A small CTC audio transcriber, trained from scratch.
Model: arch transformer, width 160.
Rows from block 4 of a small CTC audio transcriber, named by matrix and row number. Rows with one number within an expert belong to one neuron, the router's apart. Each number is 200 + 30 x the weight over its row's rms, rounded and kept within 0 to 999. All counts start at 0. After the name is the row's rms in percent of the matrix's.
Before each expert's rows are labels from the 100 clips, of 14976, where the router gives the expert most weight on average: "top examples" is what is common among them. Only what is clearly more common there than usual is listed. The data: Morse code for random letters and digits, with fading, noise and interfering tones. In brackets: how many of the 100, against the usual share in percent.
# router: router (model.blocks.4.mlp.router.weight, 4x160), inputs 80-159
# gate: expert gate (model.blocks.4.mlp.gate, 4x320x160), inputs 80-159
# up: expert up (model.blocks.4.mlp.up, 4x320x160), inputs 80-159
# down: expert down (model.blocks.4.mlp.down, 4x160x320, transposed), outputs 80-159

# expert 3
top examples: interfering tone (77 vs 30.4); mains hum (48 vs 20)
router.3,099,239,204,207,234,203,213,221,158,207,197,215,217,238,211,179,269,219,209,161,209,249,254,240,212,171,165,239,208,168,164,254,193,227,206,174,231,197,200,190,149,231,213,188,180,226,226,234,165,202,185,252,171,201,196,256,244,151,178,223,178,166,178,238,195,234,236,239,167,193,192,181,240,194,236,179,244,172,209,162,154
gate.12,095,175,209,175,191,215,188,171,188,200,219,167,219,171,213,153,185,241,216,180,207,193,237,232,197,180,145,218,161,212,200,204,182,245,209,227,206,159,244,194,189,234,217,175,219,203,194,186,164,210,226,177,208,177,261,216,185,240,132,220,190,195,217,223,175,210,173,151,194,156,197,200,151,163,196,209,176,226,238,212,188
up.12,107,190,171,243,195,241,163,167,163,187,152,154,213,198,170,212,203,229,203,235,229,167,189,228,215,170,161,200,178,239,202,162,173,208,231,198,200,245,209,226,225,214,209,172,195,185,195,174,176,213,228,211,200,197,200,177,225,244,198,229,226,212,220,270,204,245,146,121,191,157,175,214,217,190,182,259,170,236,184,185,280
down.12,107,132,257,212,185,208,228,206,200,216,131,229,186,219,206,200,217,144,225,181,208,199,296,165,161,196,183,230,230,183,189,206,193,166,168,198,190,268,262,180,193,180,172,211,202,227,207,237,232,186,204,214,218,253,130,183,190,238,219,239,215,212,209,212,216,205,217,172,228,228,208,163,226,204,218,200,202,191,230,262,274
gate.13,089,160,189,210,255,269,251,239,217,164,194,175,186,178,218,236,135,207,232,233,176,216,229,238,213,223,218,183,162,202,220,159,200,235,225,219,170,240,202,221,193,180,206,158,193,207,188,168,237,205,218,204,232,213,164,141,182,212,218,159,187,251,198,176,197,208,163,186,179,252,202,166,201,124,188,154,233,255,219,147,178
up.13,086,173,172,182,174,210,197,215,190,223,215,232,216,179,211,206,187,192,206,152,234,207,118,215,221,201,248,208,182,171,208,202,194,212,203,258,219,208,244,183,232,184,232,212,248,225,202,150,194,154,198,171,260,202,152,145,170,247,203,212,140,204,191,202,230,169,172,180,207,223,221,218,184,202,198,233,187,249,218,194,204
down.13,081,116,206,165,215,213,235,170,181,200,179,233,179,175,213,226,263,208,206,206,200,217,189,229,194,193,234,194,169,184,251,229,247,192,184,185,245,226,211,249,191,189,188,186,242,291,257,178,206,214,196,189,197,191,171,225,185,243,220,168,195,222,241,179,267,209,174,163,184,246,142,230,201,183,215,190,221,210,216,215,191
gate.14,090,230,167,162,208,238,211,189,208,164,181,172,195,175,190,212,195,180,260,227,172,154,187,195,204,194,242,127,184,156,170,212,187,228,219,142,187,183,189,211,190,203,181,252,157,151,177,149,164,162,226,162,190,185,171,152,141,198,220,203,230,209,208,190,200,186,218,274,194,255,194,178,166,180,254,182,168,231,220,226,129
up.14,096,210,186,212,220,187,187,187,181,243,143,223,220,161,204,192,176,180,190,222,138,256,265,230,178,174,192,192,188,193,252,203,167,228,219,189,191,179,204,169,241,159,248,155,211,144,220,185,181,196,192,211,219,183,201,189,224,280,189,234,171,217,235,178,148,180,177,150,179,170,245,173,228,150,195,179,72,210,251,167,202
down.14,082,160,215,218,182,170,243,202,184,216,260,211,186,178,180,255,224,175,198,255,263,227,157,168,178,214,193,204,191,179,219,172,219,170,212,146,203,204,202,174,152,189,180,166,204,210,180,224,172,230,175,236,141,167,258,214,211,165,224,170,186,172,229,186,185,184,199,147,187,245,195,166,227,201,143,188,241,212,176,212,214
gate.15,095,176,181,193,258,223,214,191,257,228,212,192,210,205,240,200,200,240,140,240,224,199,175,211,213,209,258,226,172,156,210,215,144,211,193,196,171,217,197,234,228,188,225,259,226,190,208,188,180,191,222,193,181,267,115,219,203,196,228,188,198,173,200,213,216,267,197,188,221,171,164,173,182,182,185,175,223,199,206,182,202
up.15,082,250,215,215,201,144,212,195,173,208,170,157,233,205,193,203,170,146,250,211,134,260,180,211,207,244,209,224,206,222,187,202,189,211,173,182,239,196,140,204,187,205,210,230,178,188,191,247,204,206,209,227,186,184,231,253,214,209,198,236,253,158,152,120,256,156,158,218,222,160,230,184,218,228,229,232,160,266,208,128,161
down.15,080,214,183,227,225,216,191,206,234,194,254,153,213,239,190,220,230,221,138,259,194,185,192,222,144,185,219,212,193,187,204,218,192,268,168,236,201,192,167,220,234,164,165,180,240,239,214,230,243,202,206,179,216,128,207,195,181,219,184,203,172,231,234,198,199,246,151,190,176,217,153,217,167,236,165,151,239,197,210,215,146
gate.16,127,261,189,223,211,219,196,238,199,187,251,227,144,208,189,166,222,207,179,169,235,234,198,138,182,210,210,157,261,221,209,235,203,163,169,177,261,178,181,176,178,257,195,194,205,202,191,213,199,208,151,191,190,221,196,230,216,178,164,199,208,188,241,190,181,174,225,279,203,199,210,178,244,230,185,205,206,197,164,235,115
up.16,141,138,169,223,188,208,181,170,204,198,172,178,245,191,198,226,178,198,185,222,152,167,145,223,162,166,207,225,179,198,173,168,188,194,225,233,153,185,239,238,235,235,214,157,256,202,216,186,203,179,235,195,150,210,193,226,212,245,235,158,216,187,202,258,171,191,192,142,168,148,214,205,203,184,196,218,184,196,245,141,264
down.16,123,230,189,256,187,210,200,137,290,200,285,194,205,222,172,183,253,182,193,195,165,238,108,226,239,201,250,218,185,210,185,165,178,230,213,209,213,211,206,190,209,220,222,193,250,155,204,98,208,201,182,192,211,160,231,207,232,192,200,138,162,214,163,224,181,197,193,185,181,165,181,215,194,195,182,168,218,197,149,181,129
gate.17,082,225,175,206,213,210,233,208,191,214,193,184,143,235,166,171,229,199,214,258,189,210,173,156,190,232,210,183,159,241,190,168,225,231,250,210,203,174,194,184,207,238,195,204,209,196,181,234,249,192,212,193,194,210,215,169,205,239,228,232,212,206,215,201,206,256,170,218,214,234,243,183,198,149,183,243,191,195,221,202,218
up.17,091,214,242,171,193,160,194,211,194,199,195,282,216,211,223,187,191,199,184,235,250,245,157,217,157,260,198,204,220,168,222,191,185,170,230,207,190,157,174,198,213,159,205,179,222,226,188,211,231,176,200,224,229,243,120,173,169,168,198,200,183,170,194,215,213,216,206,313,260,235,247,201,216,243,163,218,208,222,231,183,217
down.17,076,227,178,193,168,177,257,222,241,205,213,205,163,225,225,181,164,218,229,184,199,223,172,198,161,223,200,184,217,261,189,200,242,189,215,170,180,224,155,213,186,204,226,152,277,204,152,179,192,165,182,238,204,217,199,186,206,196,191,162,226,246,191,228,222,197,186,174,137,181,178,223,140,204,219,241,211,187,228,188,206

# expert 0
top examples: tone: low (87 vs 33.1); white noise (79 vs 20)
router.0,088,180,241,159,205,173,199,223,174,197,158,184,174,158,205,194,215,155,133,206,211,191,241,180,196,132,140,226,176,153,175,198,193,235,228,164,200,184,210,194,200,235,224,177,222,184,218,234,214,219,177,224,217,236,206,248,239,206,239,211,188,157,217,244,188,204,222,215,200,198,254,217,214,180,207,226,182,201,249,149,130
gate.12,105,176,178,216,234,229,198,199,280,235,204,206,184,240,229,231,184,245,227,205,191,154,177,208,225,214,244,217,211,216,187,175,192,252,240,228,195,188,171,202,197,221,219,204,162,177,185,171,163,192,197,201,173,179,189,201,87,179,203,173,163,167,112,168,176,229,190,188,200,191,159,210,179,231,206,192,195,213,190,230,267
up.12,118,182,214,234,199,243,231,171,235,207,141,221,228,217,234,197,139,240,223,234,243,163,205,294,223,216,237,255,231,189,196,207,173,213,243,199,175,201,172,231,194,225,226,131,209,154,156,212,197,208,245,177,224,169,164,208,192,223,203,145,187,182,148,192,213,170,191,162,172,197,190,211,216,227,153,172,179,228,199,201,274
down.12,091,214,242,191,187,204,227,182,165,210,183,239,214,141,248,184,219,223,188,231,196,216,244,196,187,218,164,141,220,160,231,226,158,215,209,181,193,225,196,205,198,209,207,137,230,210,198,252,263,190,158,183,201,225,185,198,190,234,214,240,206,223,257,168,164,169,226,221,216,228,214,225,200,194,227,234,177,238,169,167,254
gate.13,109,179,199,165,164,209,176,214,253,160,238,211,164,146,127,229,231,166,190,206,179,213,229,182,191,178,172,169,181,218,158,201,265,173,195,185,237,190,171,210,220,191,170,186,235,258,179,211,182,170,190,228,200,236,219,177,220,231,232,234,214,206,250,206,193,188,191,210,217,239,174,201,204,217,185,229,204,200,177,233,99
up.13,086,180,164,227,274,223,226,210,245,245,160,200,196,233,203,175,199,221,180,198,143,180,185,264,187,233,244,177,176,208,193,202,150,209,232,235,218,209,116,209,211,231,195,213,204,200,193,196,207,227,225,197,165,195,179,138,216,216,160,148,225,204,193,170,211,170,227,182,220,221,186,145,251,188,154,180,216,168,209,166,242
down.13,138,199,196,214,206,161,219,168,284,187,216,140,200,232,128,209,203,190,202,207,216,188,145,197,255,207,229,208,161,231,205,208,238,200,215,217,257,152,206,177,221,204,168,234,183,177,176,142,191,224,221,205,195,189,243,200,171,160,157,161,162,148,170,195,178,126,217,251,186,232,244,199,207,220,157,180,214,143,151,223,181
gate.14,105,182,174,221,211,210,195,185,231,170,231,211,168,154,192,184,202,232,282,173,177,198,151,212,144,224,226,193,167,196,199,214,183,273,187,175,155,247,164,176,256,199,199,193,221,170,170,173,242,168,241,161,249,204,192,217,182,213,219,219,205,261,169,180,222,235,227,140,241,178,211,205,216,202,200,205,184,186,161,213,260
up.14,084,209,245,251,182,228,238,220,149,223,201,223,207,228,224,214,237,188,193,215,253,220,188,292,231,213,171,213,214,186,272,212,188,251,218,208,195,206,239,177,222,270,223,216,211,225,248,216,192,212,230,211,215,168,153,189,140,188,225,141,217,200,152,216,241,180,207,202,205,164,199,173,207,124,204,220,225,187,236,159,198
down.14,121,185,236,166,149,228,153,202,186,152,192,227,181,225,211,199,169,149,186,169,238,237,198,190,191,179,148,187,209,217,220,236,187,127,180,198,203,178,196,186,239,187,209,180,205,221,153,234,249,215,181,227,231,227,204,193,232,208,268,220,231,263,188,170,237,192,250,197,253,215,239,198,254,242,219,187,205,218,215,210,234
gate.15,109,194,186,175,192,151,156,249,118,199,259,196,134,196,174,241,228,177,158,166,214,209,255,184,168,192,168,184,217,217,161,204,220,190,172,206,223,210,204,209,203,204,191,225,181,248,227,184,228,243,166,281,227,238,238,225,183,202,191,245,218,164,213,239,208,171,187,198,164,192,182,216,184,202,212,243,226,208,201,229,144
up.15,089,222,196,237,229,148,182,213,173,161,184,173,223,211,167,223,208,227,210,212,181,180,161,219,156,225,211,224,252,208,201,200,200,237,204,139,170,236,191,227,210,205,184,161,190,211,199,204,226,185,199,178,174,183,207,183,194,224,218,186,196,180,135,206,128,194,225,199,208,195,212,199,237,193,166,235,193,221,219,129,223
down.15,085,217,205,190,249,236,163,160,197,212,125,194,134,184,209,204,198,192,180,179,151,186,216,192,214,253,256,209,157,225,159,185,175,206,239,216,196,169,199,191,168,238,176,183,226,246,208,216,195,144,180,165,197,225,188,167,222,214,246,177,223,205,203,219,187,164,191,144,175,215,180,205,249,166,194,191,178,253,206,168,208
gate.16,085,254,200,202,230,231,195,163,222,197,177,234,193,195,227,204,233,206,152,180,248,187,166,197,230,159,207,235,244,203,167,201,272,223,185,203,232,142,153,237,220,170,154,162,215,209,141,189,225,244,207,217,200,202,213,212,188,169,158,247,172,166,183,191,208,177,133,206,185,191,231,218,224,175,237,179,247,234,195,151,218
up.16,094,229,234,123,181,204,184,214,190,202,203,208,218,217,177,252,204,134,134,226,252,195,286,165,201,161,189,178,219,198,210,243,185,244,187,179,216,161,211,199,148,211,232,208,189,279,219,209,195,188,216,200,239,242,186,208,194,185,229,215,190,200,275,182,171,235,162,231,228,211,220,215,243,192,187,219,248,178,223,194,172
down.16,078,193,203,220,153,191,227,157,192,178,219,205,191,227,144,177,224,212,185,245,180,227,174,175,218,193,187,218,192,273,192,134,205,205,180,204,252,178,159,205,226,197,230,147,165,184,187,214,219,199,243,150,197,141,214,198,135,232,198,193,239,216,188,167,188,235,206,207,173,156,188,229,165,206,218,157,196,246,201,186,175
gate.17,082,184,162,178,249,255,202,178,235,226,177,173,231,237,183,305,183,176,286,141,209,222,204,184,182,183,226,187,191,263,250,225,186,218,185,157,213,193,213,244,162,194,203,156,201,172,193,181,173,218,199,218,196,220,195,236,157,208,180,175,227,193,230,178,204,249,219,146,222,204,182,205,157,201,231,156,187,163,248,190,213
up.17,083,216,185,205,201,184,208,185,197,229,206,208,204,203,179,192,170,180,224,221,159,194,219,179,151,228,195,216,199,214,196,175,253,207,189,175,154,180,176,148,123,174,263,193,261,152,201,134,210,186,196,214,274,222,149,155,207,180,247,264,253,175,200,196,266,189,226,225,161,139,219,189,189,217,216,171,187,146,195,174,172
down.17,071,217,219,221,235,227,230,180,174,130,169,221,198,202,255,223,214,260,233,150,154,169,248,214,205,222,194,223,184,171,210,172,239,221,217,214,207,198,186,148,219,152,221,211,220,226,257,221,159,146,207,207,236,197,220,169,180,215,221,168,176,176,175,194,250,175,186,163,227,207,198,180,175,163,226,162,206,188,241,267,172

# expert 2
top examples: pink noise (45 vs 20.7)
router.2,095,183,229,211,254,262,257,204,162,236,139,246,227,232,260,183,211,249,256,182,215,238,229,220,245,198,169,253,194,176,172,203,159,194,206,163,186,184,147,139,191,219,230,136,172,237,194,235,178,174,187,207,170,158,170,179,209,180,174,214,173,195,211,203,182,230,222,186,158,169,188,152,250,176,202,165,231,168,235,199,205
gate.5,076,202,141,186,148,241,180,161,249,217,256,198,183,183,234,171,173,161,187,225,175,215,194,170,224,154,228,217,196,229,174,196,203,230,184,267,196,208,231,224,196,211,190,222,232,228,208,231,175,205,212,259,196,215,217,199,146,168,161,214,201,231,176,242,225,148,241,170,166,244,183,196,224,204,209,208,237,225,157,199,167
up.5,083,234,174,230,163,200,186,163,232,253,221,171,196,180,188,205,153,162,184,166,195,150,189,209,205,178,221,203,243,230,228,159,148,199,245,207,214,245,208,208,186,171,197,252,259,189,219,192,198,199,205,180,197,190,168,219,197,202,204,232,220,207,175,238,235,208,254,134,231,159,230,231,219,190,172,201,251,166,192,135,229
down.5,086,160,193,234,266,262,193,202,222,166,201,190,179,245,200,220,202,242,198,214,206,217,137,246,209,251,218,199,218,166,259,260,241,222,159,204,177,204,179,207,224,251,175,199,209,149,206,109,201,120,214,195,213,197,222,176,197,165,195,191,193,200,130,186,194,196,240,199,181,159,195,194,208,205,187,198,172,195,185,212,197
gate.6,086,196,165,144,213,168,213,199,185,162,200,191,206,186,181,205,190,125,196,145,201,221,151,167,260,201,235,195,226,216,128,190,199,172,158,203,211,217,226,233,228,127,156,260,184,191,136,187,197,224,179,229,204,213,178,200,221,148,228,270,236,178,210,175,210,207,202,199,209,172,198,210,220,211,246,235,221,200,219,217,229
up.6,084,192,240,158,199,261,151,206,187,172,247,231,131,190,186,217,175,191,216,191,182,230,188,158,183,206,244,220,215,186,211,191,222,180,178,163,179,274,243,181,130,176,197,155,192,211,166,184,163,222,139,186,252,214,187,210,233,181,192,218,216,169,224,233,203,223,184,227,179,219,169,175,184,152,236,241,150,166,171,186,150
down.6,072,137,232,174,166,204,142,186,128,224,167,188,196,241,206,205,244,173,217,194,203,158,208,187,205,198,133,235,206,186,203,156,240,192,192,200,214,205,215,206,247,190,211,226,188,227,238,213,227,243,131,211,200,236,190,219,224,172,202,210,192,263,190,219,184,195,196,221,208,179,237,167,248,251,193,187,234,244,258,215,259
gate.7,084,200,181,231,202,197,187,256,241,151,156,167,194,185,208,239,170,189,202,194,239,236,180,196,242,219,204,215,144,231,181,219,211,241,163,196,191,192,193,216,218,173,170,179,163,146,164,201,195,249,251,208,228,162,159,240,207,209,228,169,197,171,194,216,199,158,223,211,142,152,257,177,190,209,201,195,209,234,192,193,219
up.7,085,156,244,247,171,179,219,209,221,188,248,205,162,227,161,156,251,240,167,209,212,232,174,231,211,205,208,196,201,252,239,252,251,193,203,222,209,182,209,233,257,202,237,178,226,194,166,245,211,172,181,196,233,228,194,185,167,245,240,204,210,157,212,225,193,200,290,174,242,220,169,218,182,143,210,218,148,168,188,222,224
down.7,066,188,222,175,225,224,130,211,246,214,176,244,134,236,214,192,176,184,177,203,242,260,133,173,242,193,199,163,214,161,194,163,160,173,242,280,183,199,206,190,239,191,206,191,187,216,191,200,185,192,206,232,187,197,170,218,199,181,182,235,217,237,238,208,216,123,184,214,198,215,206,249,206,177,219,259,202,204,192,198,226
gate.8,076,175,202,241,202,212,224,234,204,186,252,241,123,274,205,201,176,202,171,200,185,147,161,165,168,161,229,198,200,160,155,202,145,157,184,198,177,185,199,211,179,176,162,137,214,160,212,190,228,231,194,101,187,201,263,219,234,239,189,201,198,199,218,173,232,209,143,225,258,143,183,204,150,179,175,215,190,188,144,214,222
up.8,071,157,202,227,220,151,206,192,161,205,186,184,177,178,164,153,199,197,180,272,204,165,170,158,224,217,195,249,258,241,146,230,193,252,214,176,222,199,233,196,191,165,184,170,211,165,232,200,166,155,174,228,202,203,222,225,230,221,162,201,243,251,252,244,226,210,186,200,193,175,149,234,217,201,142,190,210,153,210,192,186
down.8,060,243,173,175,186,258,218,265,190,280,198,207,215,192,215,193,251,141,188,155,177,147,216,229,197,177,206,207,181,194,164,222,205,201,231,142,175,224,183,177,206,173,214,172,204,162,200,242,199,290,199,168,233,217,186,200,165,190,216,217,234,181,216,146,218,163,226,164,192,211,205,173,251,183,207,207,177,240,196,209,234
gate.9,077,208,273,184,190,232,215,238,198,217,185,180,174,188,213,247,204,231,219,228,169,233,195,203,207,241,215,195,215,277,227,179,176,181,221,209,172,200,234,201,229,238,206,205,167,163,190,274,177,215,236,183,227,247,221,150,198,214,188,168,271,218,265,173,155,249,146,161,221,193,183,218,206,199,201,160,203,201,172,204,181
up.9,068,173,207,199,210,229,196,220,148,255,164,232,172,254,220,223,168,235,213,197,231,194,165,198,207,223,229,244,198,109,228,183,169,200,148,152,224,201,247,166,214,181,231,151,209,204,180,157,188,181,209,258,235,165,243,186,147,147,170,185,166,216,188,242,207,168,249,165,185,202,203,227,207,199,194,185,215,199,181,182,179
down.9,072,199,193,173,207,193,163,151,213,189,247,177,188,189,187,197,187,209,197,192,207,237,224,186,182,140,214,261,194,132,261,194,179,228,170,183,221,222,203,186,203,214,240,203,180,158,206,218,183,207,221,202,139,201,182,214,230,167,221,224,229,226,156,180,179,150,162,216,150,207,203,198,150,229,173,219,187,166,223,119,198
gate.10,080,180,192,183,181,182,182,270,145,211,193,220,224,207,189,177,181,244,177,167,222,132,231,204,219,205,203,133,251,234,182,192,230,197,211,169,233,209,165,157,171,197,238,235,212,181,221,211,189,236,216,215,167,253,221,186,185,223,171,213,171,181,201,191,251,194,246,189,197,243,242,228,200,201,217,217,250,200,244,196,210
up.10,083,193,146,197,220,211,266,206,156,194,275,182,151,142,259,238,180,254,178,231,226,208,235,215,201,216,204,235,206,224,221,197,250,184,190,205,221,201,221,189,165,164,216,214,256,240,174,211,192,216,205,180,210,191,190,152,172,180,246,189,181,181,192,178,198,246,163,216,203,157,233,215,145,236,184,186,207,206,190,215,203
down.10,070,220,215,169,188,214,209,183,174,231,173,237,210,204,216,198,188,203,178,214,212,203,187,219,174,195,152,143,160,247,198,201,146,209,243,199,225,278,231,226,187,185,221,153,179,209,262,186,209,170,249,181,187,186,191,184,204,218,200,237,190,175,170,212,230,177,205,133,167,189,193,196,224,195,238,153,213,177,179,150,170

# expert 1
top examples: tone: low (85 vs 33.1); white noise (45 vs 20); pink noise (45 vs 20.7)
router.1,116,168,174,182,182,158,190,164,236,154,223,155,173,163,167,211,168,178,190,222,175,157,154,186,182,227,227,185,191,244,210,189,233,193,176,247,166,235,218,239,221,171,183,239,217,163,177,167,228,210,226,157,222,225,212,180,143,230,224,191,225,237,155,171,219,157,152,173,225,227,200,235,170,220,181,232,186,236,179,215,252
gate.12,133,177,165,146,180,174,155,160,220,143,257,144,155,177,178,240,171,168,176,218,186,168,143,212,164,226,219,187,157,225,204,179,212,163,176,244,170,208,230,230,214,182,168,246,222,177,180,194,200,220,227,182,221,191,225,179,179,255,206,185,201,236,200,171,265,167,184,167,235,214,190,202,165,230,170,234,174,225,170,221,226
up.12,135,208,220,226,244,229,216,232,165,243,156,254,239,217,245,161,228,221,217,191,225,219,249,226,215,178,186,238,207,177,190,232,163,230,245,171,191,179,179,161,162,237,236,137,162,230,236,226,163,154,182,225,178,188,164,223,237,157,166,229,187,189,214,212,188,237,238,223,187,166,184,205,204,165,244,156,224,182,218,171,196
down.12,140,162,167,251,232,235,207,160,215,225,174,173,226,172,214,235,227,235,216,245,159,154,184,242,226,172,249,236,182,228,229,169,237,233,213,209,206,231,209,213,214,215,163,173,211,154,237,164,186,176,218,172,165,170,217,190,173,207,154,178,166,172,201,243,166,209,152,149,171,174,172,186,176,176,154,146,176,208,199,176,221
gate.13,140,190,185,169,180,180,170,171,248,173,247,158,196,178,156,239,192,165,172,240,196,198,181,161,161,233,243,177,179,211,219,173,241,171,168,242,176,215,217,255,222,168,152,210,231,175,122,194,223,231,242,155,231,206,222,160,170,220,228,169,214,231,171,173,226,192,174,174,213,239,206,206,163,230,164,240,155,224,183,249,212
up.13,140,154,162,185,186,154,200,169,236,163,235,184,191,193,168,233,171,190,173,201,179,155,176,169,170,208,229,172,163,214,215,180,232,152,176,227,195,218,250,213,209,186,151,240,214,164,178,182,210,226,215,187,209,202,228,165,175,253,204,165,228,240,196,150,239,157,170,184,241,237,209,213,173,215,179,227,145,232,180,215,234
down.13,145,224,220,170,151,163,174,235,176,164,215,234,159,194,176,167,155,177,185,175,228,219,224,163,162,234,192,165,233,160,167,226,195,189,182,178,203,185,189,159,167,174,248,229,177,236,195,215,230,224,163,232,241,234,162,232,220,176,237,225,250,205,198,169,246,182,219,238,229,230,230,239,227,228,229,255,214,188,206,227,188
gate.14,068,220,229,177,169,252,220,230,180,248,178,192,181,234,268,251,195,200,202,165,223,222,167,219,204,190,187,164,230,189,195,199,157,186,209,171,225,151,198,199,223,195,216,205,189,184,244,156,230,211,163,243,215,190,212,196,249,204,178,222,178,237,195,142,210,233,176,193,200,175,173,223,199,193,175,208,174,213,214,225,193
up.14,063,231,235,227,213,209,198,211,208,218,155,211,182,180,220,184,218,222,222,216,231,221,272,165,221,208,167,177,216,216,234,223,158,188,177,200,169,222,222,202,228,221,218,210,228,198,227,145,198,208,203,247,178,140,185,233,195,186,163,210,200,179,220,193,225,204,190,187,194,184,225,234,199,232,237,169,232,165,225,191,190
down.14,058,172,198,200,199,109,216,218,114,189,174,261,157,227,194,175,183,154,184,181,223,194,213,212,133,205,169,238,214,186,180,207,154,223,188,157,207,212,206,214,175,176,208,228,226,241,189,230,155,205,177,169,215,231,224,275,188,209,218,204,233,178,189,218,237,180,183,207,169,185,213,184,204,249,219,209,207,222,217,202,215
gate.15,118,189,175,211,167,184,178,162,250,176,267,169,165,173,162,246,192,166,179,194,177,168,196,178,173,233,219,158,157,229,218,187,248,170,148,270,192,241,240,246,229,179,185,218,224,152,181,177,197,238,237,165,229,213,250,180,196,222,227,188,199,234,201,183,217,188,192,164,227,229,186,164,183,209,182,241,154,194,166,251,224
up.15,106,205,173,184,182,185,177,152,237,185,242,148,186,195,162,239,184,205,192,197,152,151,162,161,164,193,238,178,172,228,243,194,233,177,193,218,181,250,232,242,229,152,158,216,228,165,168,188,210,240,239,173,244,197,211,179,195,229,201,178,203,229,202,196,250,181,201,199,224,191,196,193,171,205,205,193,181,204,201,233,234
down.15,131,219,244,181,187,160,166,241,166,177,205,233,162,205,171,171,171,161,153,169,251,239,241,181,173,242,170,159,253,162,170,243,164,181,164,182,202,174,191,178,176,177,233,246,166,237,198,219,218,211,169,235,232,236,171,203,208,184,224,221,219,221,209,181,252,164,233,216,240,212,226,222,247,236,240,228,243,209,205,244,179
gate.16,066,142,286,196,241,200,259,198,209,205,197,255,225,221,223,199,227,217,176,234,243,252,186,188,193,172,170,194,212,189,188,177,191,190,254,171,196,210,215,179,190,283,251,168,188,257,214,216,215,203,191,180,182,202,188,196,257,195,197,220,210,207,203,242,189,266,211,190,186,233,231,170,187,258,176,189,280,182,160,217,175
up.16,094,213,176,217,219,227,197,266,183,252,149,211,231,214,213,185,231,208,194,190,186,220,231,227,262,174,200,219,221,166,177,202,163,221,201,140,229,194,149,132,191,183,217,167,174,206,188,220,225,170,122,229,178,192,172,242,246,190,213,227,168,185,220,219,148,225,199,240,186,199,187,200,216,224,181,179,222,196,246,213,179
down.16,117,245,208,171,169,163,189,234,180,195,215,247,162,207,190,173,186,163,142,172,226,260,250,181,196,226,155,174,237,147,191,240,177,147,195,180,200,187,193,173,207,155,239,211,164,239,171,215,229,235,186,233,228,255,166,209,259,170,231,184,236,203,209,173,237,145,213,249,227,258,236,204,247,218,208,216,211,179,191,225,153
gate.17,118,164,151,180,146,176,190,149,217,165,257,188,165,218,170,234,179,178,191,211,163,172,192,167,171,231,223,148,146,203,217,195,194,206,163,229,212,252,226,213,189,178,170,222,209,172,174,191,221,238,242,175,216,199,251,191,201,259,219,189,205,245,196,139,227,185,229,180,216,248,175,197,160,199,177,225,155,221,202,209,224
up.17,107,228,254,193,223,208,223,204,148,256,165,252,222,206,231,199,245,205,234,194,225,232,257,197,219,172,174,231,212,181,215,199,163,190,229,161,200,206,151,163,203,236,223,172,174,224,212,212,170,174,165,264,176,213,186,263,248,168,212,211,176,196,206,213,150,262,198,234,191,176,214,171,234,213,240,136,196,205,183,198,165
down.17,119,147,177,244,228,230,217,167,214,224,204,158,227,185,212,230,209,228,223,205,147,150,166,235,235,173,222,223,161,231,226,172,223,233,212,200,185,214,209,231,204,219,191,164,220,140,201,167,168,179,245,196,144,168,239,196,177,253,178,155,178,159,188,236,178,230,171,167,153,164,186,195,170,168,165,166,185,223,195,167,227